From a checkpoint of a small image embedding model: batches of 256, trained on close-ups of made-up surfaces with and without defects.
Rows from block 6 of a small image embedding model, named by matrix and row number. Rows with one number belong to one channel. Each number is 128 + 24 x the weight over its row's rms, rounded and kept within 0 to 255. All counts start at 0. Numbers have three digits each.
After each channel's rows are labels from the 100 images, of 14848, where the channel reaches its highest value: "strongest on" is what is common among them; "peak at" is the part of the image that holds the peak. Only what is clearly more common there than usual is listed. The data: close-ups of made-up surfaces with and without defects. In brackets: how many of the 100, against the usual share in percent.
# convs0: first 3x3 conv, stride 2 (model.blocks.6.convs.0.weight, 256x128x3x3, each kernel summed), inputs 0-127
# convs1: second 3x3 conv (model.blocks.6.convs.1.weight, 256x256x3x3, transposed, each kernel summed), outputs 0-127

convs0.248:113125117151150131088146101154136162128165121107113113101137129127125123136126143120106169144081151087125134130128095102166076132117167108095097165130128072131123137136107135123085111110131125129132148113089127105134139086103117112138118116151132119180118084136186102134080125138126121128143177121117145086091123117089173164134071156131136138123086135080116113158142136119116141124108
convs1.248:135137138109140075177134135105116211146152071108142120135131129106103139139116131150121119126113145096129124132137132134115145150101148164138184127098136160141113135165135119128107130168132131156134130135108073088107129082140187192117120149120151127127097128137125122175128144187108131142173137112132155154121099103123120130135131096126142120134106117147154139126128136141115138144107
strongest on: hole (100 vs 10.6); brushed metal (28 vs 11.3)
peak at: middle right (27 vs 9.4)

convs0.101:125091109133112113160129120079151107097134122096125081095099088080127091112137128089121114103118109091115110084122111083090125132087115117101097118094122110097157111092080137096096109136094111107123118118099102123118154134146122137105111106089108139142132114141074087110117123126115113115113084142142125085128114094122128104096129099109122127118129106097109094104100123090100105151145
convs1.101:127121128144152114104132171126112177109159116100113125127141128142175120107073127157129143134125164130115134124144140136137142116140124183127069128126115137046159134184108124125120123087117083111085109125105110144114131154186143123099122159141174101152121126139064144142083150140120128168170139104131203140134126140120103117122121148111125085120094130124136131133127113125121141108109
strongest on: crack (70 vs 11.4); hole (30 vs 10.6); circuit traces (30 vs 11.1)
peak at: bottom centre (28 vs 9.4)

convs0.191:113105107101084120103120107100144112094115099083101104144117101104123125119106103125089099088130105117106090090124101101107122125106126125128080114091122101074129105106096110111103094122130125147110123078117143090110116122125119130077135119101085106086092122100124115123105121108116147128112095107115094080132086087127097080092111108126093132119148104124103115112116120105107109113113
convs1.191:116113123148113123117115140138130138149176088160096133114120125132193164072102122092127121118135141144110127124082099127122167124122085099126171128116142115133164115117115116128122127122090132131108093125092153115120130151162126166136121112098119105200111114145139118127127130096120136125062130117127168127111128107128132126132119170173147121140111133136123157125129142126126124139128
strongest on: stone (100 vs 11.1)
peak at: top left (70 vs 14.1)

convs0.196:139120067133150178133101111142146103110134137109107138150135088147128131141108153129111129125106141102104144126097114143187097131113135117108132106088133107154087104110091104097126146118068125135097113099126116097147051104118117127131130121113135117112128081113093104175111101115150103086083147121132122135098135129133125134110111124134153098118164136181141105133112132107077164135100
convs1.196:124086132129087117160127149098095131123124119139124120121116130147124133119131128131124134118122098114096124117127090134104102096064078101138154122076084109148114097111155122152091109153127128109157144133107077082109137110133183155159108114089133146142126118123125120098129153133118153149122113140138110130109096096142156147150140120100107127160153094102114113113118153131133139176126
strongest on: hole (89 vs 10.6); stone (34 vs 11.1)
peak at: centre (26 vs 6.2)

convs0.217:134131117159149103135123114104116096093137171119119188147113136172103113133148103128162112099118128164110128136131134134099108117113101101129102112141140120169149150117096109089192122139116121139127140162152118137164112142124135126107134133091155175114111106103042104116131102156128109150117078134111103092102156160138111110161133107131103113154103108186136135138084126128098131136111
convs1.217:128105099139137134118108116091108105149082119149107125106104134155100114090104134123127124124117101078096140122130114130089115100133091077120129123120081126138106120098126122125121112133131151074141154130110077116103150142142109093119130087118108134135141142118131122071107123068120150138113098206134091096123093123133137130131136117097106120152125098110082128122122130147139133154149
strongest on: crack (92 vs 11.4); stone (32 vs 11.1); brushed metal (32 vs 11.3)
peak at: centre (25 vs 6.2)

convs0.124:159111104093109121176126120105113095128114090143123098118141092121129111134124143102098108118136106103109098085124119123101086115125109087109108081088117079090149112081125132109086121138075140094131128131093112106131135126169127137110103112129094123110140098133089101172094138107117133104093092146138115142095123075147109113131137124102094162144165129147171097091131122111131125126121
convs1.124:123137119116143164157129139119068147057119137097141130128135134115104103150155149128131120151124153118151138122143136130156137106141106100125083126127146100092179116168140162138108132098138085108101121124130122153123162133113204118160125164136129108143121130148054145130115147095099132126084148129107125135130139167133093130104131107070113078138130150148088134149141107110130125102075
strongest on: crack (72 vs 11.4); hole (28 vs 10.6)
peak at: bottom centre (33 vs 9.4)

convs0.1:163125088113098132138110112107128123103103132078116107096098115113119106126120118111127110120109084099111110098129111099127124129123097125089075125106125102083117116092089112119078099117136121140107128107112121149105107104135089126081115119120090139074165113115123117133104085102104132102094102112110081092096085105134110092102135122123124117088121114106120096095112129100096101157097
convs1.1:129180115152127115110132156135103116102144120130119116143130129153171151205139126122127131124129134187111132128122125131150144091133158177126124124132129128157204121079141127133109125110153186154117126130110091122114088067186124128148129131095159129171121130173103120155132110138111103103203140140130164151117138120125096140128121172101132131159137144161134112122114126126147138132126
strongest on: hole (54 vs 10.6); circuit traces (54 vs 11.1)
peak at: middle left (32 vs 9.4)

convs0.44:138139120117114114113139117121126121104122151103112087061108113101130052116123129103114108118128120084134095082111090074114112126117136122099093133133121107084141117127085148108098085125108118125109126130098117104128135078122088127108106119101096126110136115119104095102119116107135122091177112066087094105127091105117121098126130128109099126115101124125084082095126126117122127134132
convs1.44:129152154128163181145124150126130127121166109137076113136136129121136149135107131173131130150129204194136130131138118121110130105165081168139123128115168085108178131158115117132129116118111119084109141130101101160123142159147137143117145124102148140179156091093072127125132159120109154152132172168123172171118106176119162114130128106136119138162130097173137153133163138136145164182145
strongest on: tiles (71 vs 11.1)
peak at: bottom left (43 vs 14.1); middle left (26 vs 9.4)

convs0.198:143128146113112151150131106101118111097136130106109086095120109099129109140142130102121107095104108090117121119116127124127123117092086141076086124086127120108120113090106098106100115118098119113117125082102115168087094098147117140091092135115087133061164134092092121140086121134158106141098103106130109101100112103128103105098165098116123130113167109148114113108157127103102128166152
convs1.198:139138148122122128146116154101137101084142118127135101104097131114162107191147126126129136117120113177092118121120104129144148128136177091141126123147114102106164118094178130128108117132126100132145120130117136126115083152128118139157106162126092175083129101191109135133103098125127143163081140152135093147147113037128124142131148111120067171153136138109154143114108083134104138133096
strongest on: hole (82 vs 10.6); tiles (34 vs 11.1)
peak at: middle left (25 vs 9.4)

convs0.219:200156134133126124139120117156109131122127130113116139095091131138120127167159118194100121162117109090125117135149118120098127117125124096088121112164125118105130122125091144141105136151142142162150122128126069174145121103153104131122117130109127119086135138145130144087140094097134138134138140120128113143108119156188143112133163141143160116121093169055124142148154133149093101168072
convs1.219:125146139151086113119130101117125071171097096134156127134136143133100106152127113103130125133123121111115127104138120103122153120134171157121093116133141158097113095092151111112112118068100088154061104133149155144155081137111117093103135094132173081132092127125109103150133101150110084071159128095120103127122106126137084132121123119123084147137137135155105162101127115100126140129068
strongest on: dent (100 vs 11)
peak at: centre (25 vs 6.2)

convs0.174:106106122100087117119123127083146095086148111087129095118100099102133106146132109096106098090127121104114115077123099078082117126127134125131106127123129100079138105088100137087136092105101110142124133116114121124127155093111118127120098120098081108129128101096078092089089123121109105106091069131130108111133093098106136098105133113113128147094150123137104111131141126095110118151106
convs1.174:128104118137168176147127173115106121150144114077131115129125127146048134044112129160130145130126137103128131125154120126120130125118135113134133128119118175061128128084108129129121123163058121119081143127143105115133138141117133114110120122112104124065176082104124126123157130055123160130093115128133093129135139095130171129127132126110119038127100131152138143125137121129131137127118
strongest on: hole (45 vs 10.6); crack (32 vs 11.4); woven cloth (31 vs 11.3)
peak at: bottom right (37 vs 14.1)

convs0.11:120116096103094099146121123094142105094139124092127055108098105093127121133126127106119092098136114090114129084126081092086121124123121135113111128122129123064142106090118119090104107116134118117110132120113141130104150111121118124119099121104084115130118108132087078102115129123114122110091075149145136103124078061115146075090125104120125127104150109124122136105106124104116097141126
convs1.11:135154132134178107154128172136134159150179112105102124130130127156106160057121129148129116135131140114116127107118100126114141139144130093133142129120134121129172130134123130129119122170097140117114138125108114124132157150141231158149112150137112134143147120095102123139113129086128143114113120147129155140126130115125169141127135117145116101136125127139108133124140098127151148133128
strongest on: hole (51 vs 10.6); crack (48 vs 11.4)
peak at: bottom right (32 vs 14.1); bottom centre (25 vs 9.4)

convs0.232:180136116140145125115142099130122175112146134136100084127108135102120167119124158130096149118131116069149108143131143127136139131130141142124098110128125115145099127159120120138067146139150145127112156145113110123142112096143094109118111138111152101097155143163108155107151104124127162118207191141147114115144149121135191116135125120134166092114129181093120150123156134163072114103134
convs1.232:123106118089104108098127131097112135139099096062145095133096125159143092130115115098116091106117089123105131117129121130085085146080135141141138125145128138133105122143108099104091125098102143142131090125106133105112142083125142102115124097118131116114103129128124125118115115147121100112087099150107085114142086162109140145145117105093146102122137104073119074129095074087105124120138
strongest on: hole (89 vs 10.6); brushed metal (35 vs 11.3)
peak at: centre (27 vs 6.2)

convs0.18:115123126112140137102124127171104158126097127141127184150155130129113131109107143136124174163114165166122135142118129152171075131110114126137134092118109138149098123134127111120145101075111146117109147128132123136158111118092113114127172107136139112115073080107128083153124120125119119111137198109068130131141109161113110158153081117124130098138103120135122134146116133137069183095106
convs1.18:128132125130136130160134123093130164111131094150113139125120124120100094120111139136121114129126098147117122124101090151106141141100137121136129128080118109116128115119128135135094126140146116132114112130101091099095143119135228164140125127103120107115137115121088121110120102138097131114113131152135107139114122167143106137132144101108101142135119089141122129126129073123093147116101
strongest on: hole (93 vs 10.6); brushed metal (30 vs 11.3)
peak at: centre (26 vs 6.2)

convs0.20:113140117098123115090143139135110121153106145160126124135108143176096150137137089139108136140121118151113131139113140144105130133123091113121112083163152118125072136164139069155161141137153142130100088146127108134126133100139101109099165131086132084106096147096095141146115154149092135103166110072088105159143145136128100096106129136127125096171169105147174149085131117157139129111155
convs1.20:137115117130097133100113111101077118129100091064108120136127133165110073193116133100131077152142118093107127113089088133107110083103121127134113126104115113136162111064148131116080120076122128125083070131088111094104110078123138089134113107108137114121137133166094115093118092122095093118073120152124119118129105126135106134120149121087112128140110097117114106128109094118151141119105
strongest on: dent (55 vs 11); brushed metal (53 vs 11.3); crack (45 vs 11.4)
peak at: centre (31 vs 6.2)

convs0.63:165109118120135131165128116094136109130106104109106084133139086124144112145111115098125124148113100117131100095142109120112113115111132110113083132115128093100142094078120148136064082123120111136149136095101118109131148133136114134094121105122090138097146118132147135143116134130115123126081093129145074088105087073124117117122099124129108182151148079110154107074171125076134116107134
convs1.63:120144129111137136133102147137103143074121148080099105129159130110129116153124130125132111158132171134111132153150128119136159069158097148130076132129157093053185161116126127120146124092084070113105118115121100140117156114134156113151142157124126146093112108147084132136118158114111136107108144153124150147155130176102096109101138118099121111138130129160108146160153109109122110113067
strongest on: crack (61 vs 11.4); hole (39 vs 10.6)
peak at: bottom centre (29 vs 9.4)

convs0.136:140082112104100134139134119117153104086126107103122100113119100103127102141112133087118101112131106104101122089116105101095115125123152113126098131113122101086143107104089146077085123109097119098125096112105143089121152115106130127110093121105097127132134101134078085121095120118112123111117106094110115102125094095120113091104095115110091154070115140064118119077132124105100110114107
convs1.136:122143100139175090098113146149140125094100131118112134122128129148142132166193128134132117131129105195112127122131127128132123102161070126131147128104106134193141102137177129126143122114189167122189131126128126122112148153133107087159108110133181139176150135114154110151109105129117125171101150165127096163129120193129156130123139114159120088159120133144114108129118118141143148133157
strongest on: hole (57 vs 10.6); stone (31 vs 11.1)
peak at: bottom right (36 vs 14.1)

convs0.22:124093150151155122148101126159097136159149155124124142139128125123155119123134131116138159160128142115126105127109129128134095143122120113124165116158131114155117128114148138063154116107124158131138149140102066156175082105086101128121119100161138145142120097097146061124093125125098124148105155132102134097129130130093138130138134136128120126143084106150111121152134121125088143112017
convs1.22:125111167115149116139128149092109185158127124159114110124134126099104103111113135153119123111124120093112128143116142134114153120132126108133183134105107150138080111110176128129113121160122125109108160130140065090127078113117205175117106116105089108137118148121102094158110115133145159119167123091135110133131136082126099103143150106101108113146149126122148114095147114129130132146107
strongest on: hole (94 vs 10.6)
peak at: centre (27 vs 6.2)

convs0.199:093137124084113086163126105123100133108099112130130146117143134075145129102108103100131156121114145156135144117123155111098093118152151121128120083095134132124149141136142186113139094137090128131156174096134121120148172123136175127138134145126115131147112107097112098100132105123090129135081154149089154111107155113106102209143096103135136140155096127135113139157073123125110164104125
convs1.199:126083178120137131125140124115142140126126115127121123108121127136045104074131123104119124117124117072116130131114079148096101148127115087097121128088107115100127108141119126126101125110141110113143118116104120145097183122143205141121114120135095070133144092080086114120116159128113116072116102143127083133115081191110094150131155115120089119111122079091102098127113120086128150114110
strongest on: crack (69 vs 11.4); hole (31 vs 10.6)
peak at: bottom centre (26 vs 9.4)

convs0.116:128108117112113105126162117110157115115144093098113104130103106118103124110125124108089099112116104090104095074129086109107123125093166097137090131124122081111128113131103165105106082116094125107092104108112134112131149091097109133098116112110107107123101115105090102083094172124102117128112084145133092091122100084111122133115108111114147122079170109093106142100127120109114094118121
convs1.116:137118101121186184149118177138157163114168140141136132125148131101136166110159154151133124137122168135146140150130143134143144075173081150140139136150146128104128155175104129130153141137148100087152146115111105133098143166162141168159166123153151153165154115144142140119108173179100183151146146149116132186149147170121140102091174121123142136132159109166100142151153153135133107112137
strongest on: hole (74 vs 10.6); woven cloth (47 vs 11.3)
peak at: middle right (37 vs 9.4)

convs0.229:089111120112108114124112111109136123078111149079113114102136100132098121123136084133112120092107099143107107105114104085100104129137088147107110137079123125120130108154108105127111093098133105122096140096125125124093153130104100123116096136070120083112078111128107121109123094117115126141143078133144095104113122124121108106128126117124087098108103117133111129138074125120089051158092
convs1.229:160134108160119162136115150106108107133128108144079106096108133148143148165129131153119118129139148108107137125135110118122142092141050128119150122145124116160163127134151131119115120102086151080171149123092063136112172163151122097161118146101115150154157107097132123109106127108153111165093145158115141180128129134111167142131154126106093082166119122142075142139137162142164152169135
strongest on: tiles (76 vs 11.1)
peak at: bottom left (32 vs 14.1); middle left (29 vs 9.4)

convs0.202:133115089168128132128105108174117126125105148131140135052123118127106107112106107133129125124084094111107116154126126116124134146124150116099164131117134129133136110139087128126112109155148114118112140144132059148129107129144128114143084127099127125108128128142085122116091107148156145155165071039086121151094150114124122147168131130110119098115102179117118121076136100116129094144147
convs1.202:135138175117089141142140131116114133114136121103132074134109129136146127188116121133128119097134084123141137123155116140121134138129129096130148127185100149146144090122188109110127122115121148131129107121117133137104139139141129107149101141127115106102129128180140144137100065120119110108114104174118071106162128069101134146138136114093058127142138091107133129138104126106119158144165
strongest on: crack (58 vs 11.4); smear (31 vs 10.7)
peak at: bottom centre (27 vs 9.4)

convs0.145:140149084117136109136095114132121140110134136112140136069099107107074114109141098110111126116084146102144128123115128125159101131111121116093140090106118090140130122106112149095104114103124132162145173082128107123103128096129136118111109149148125134165099117114115080133135065123054132132108171123133125152084122105115101159145131098131113124140115150156116131141054126104098105160112
convs1.145:114110160136117130171131172099134193109149119142123093102112121098135124128112119180117120101139117129143124163124119133118138119120086099116169130115108126143110098126181139109124125147138107112128165122117086111123123128113205169157104154103139159137130131119146119114101108134131155157091148106128087147122100080123129133143145135145083077169116118105120119120126136127132138157125
strongest on: hole (100 vs 10.6); brushed metal (32 vs 11.3)
peak at: middle right (27 vs 9.4)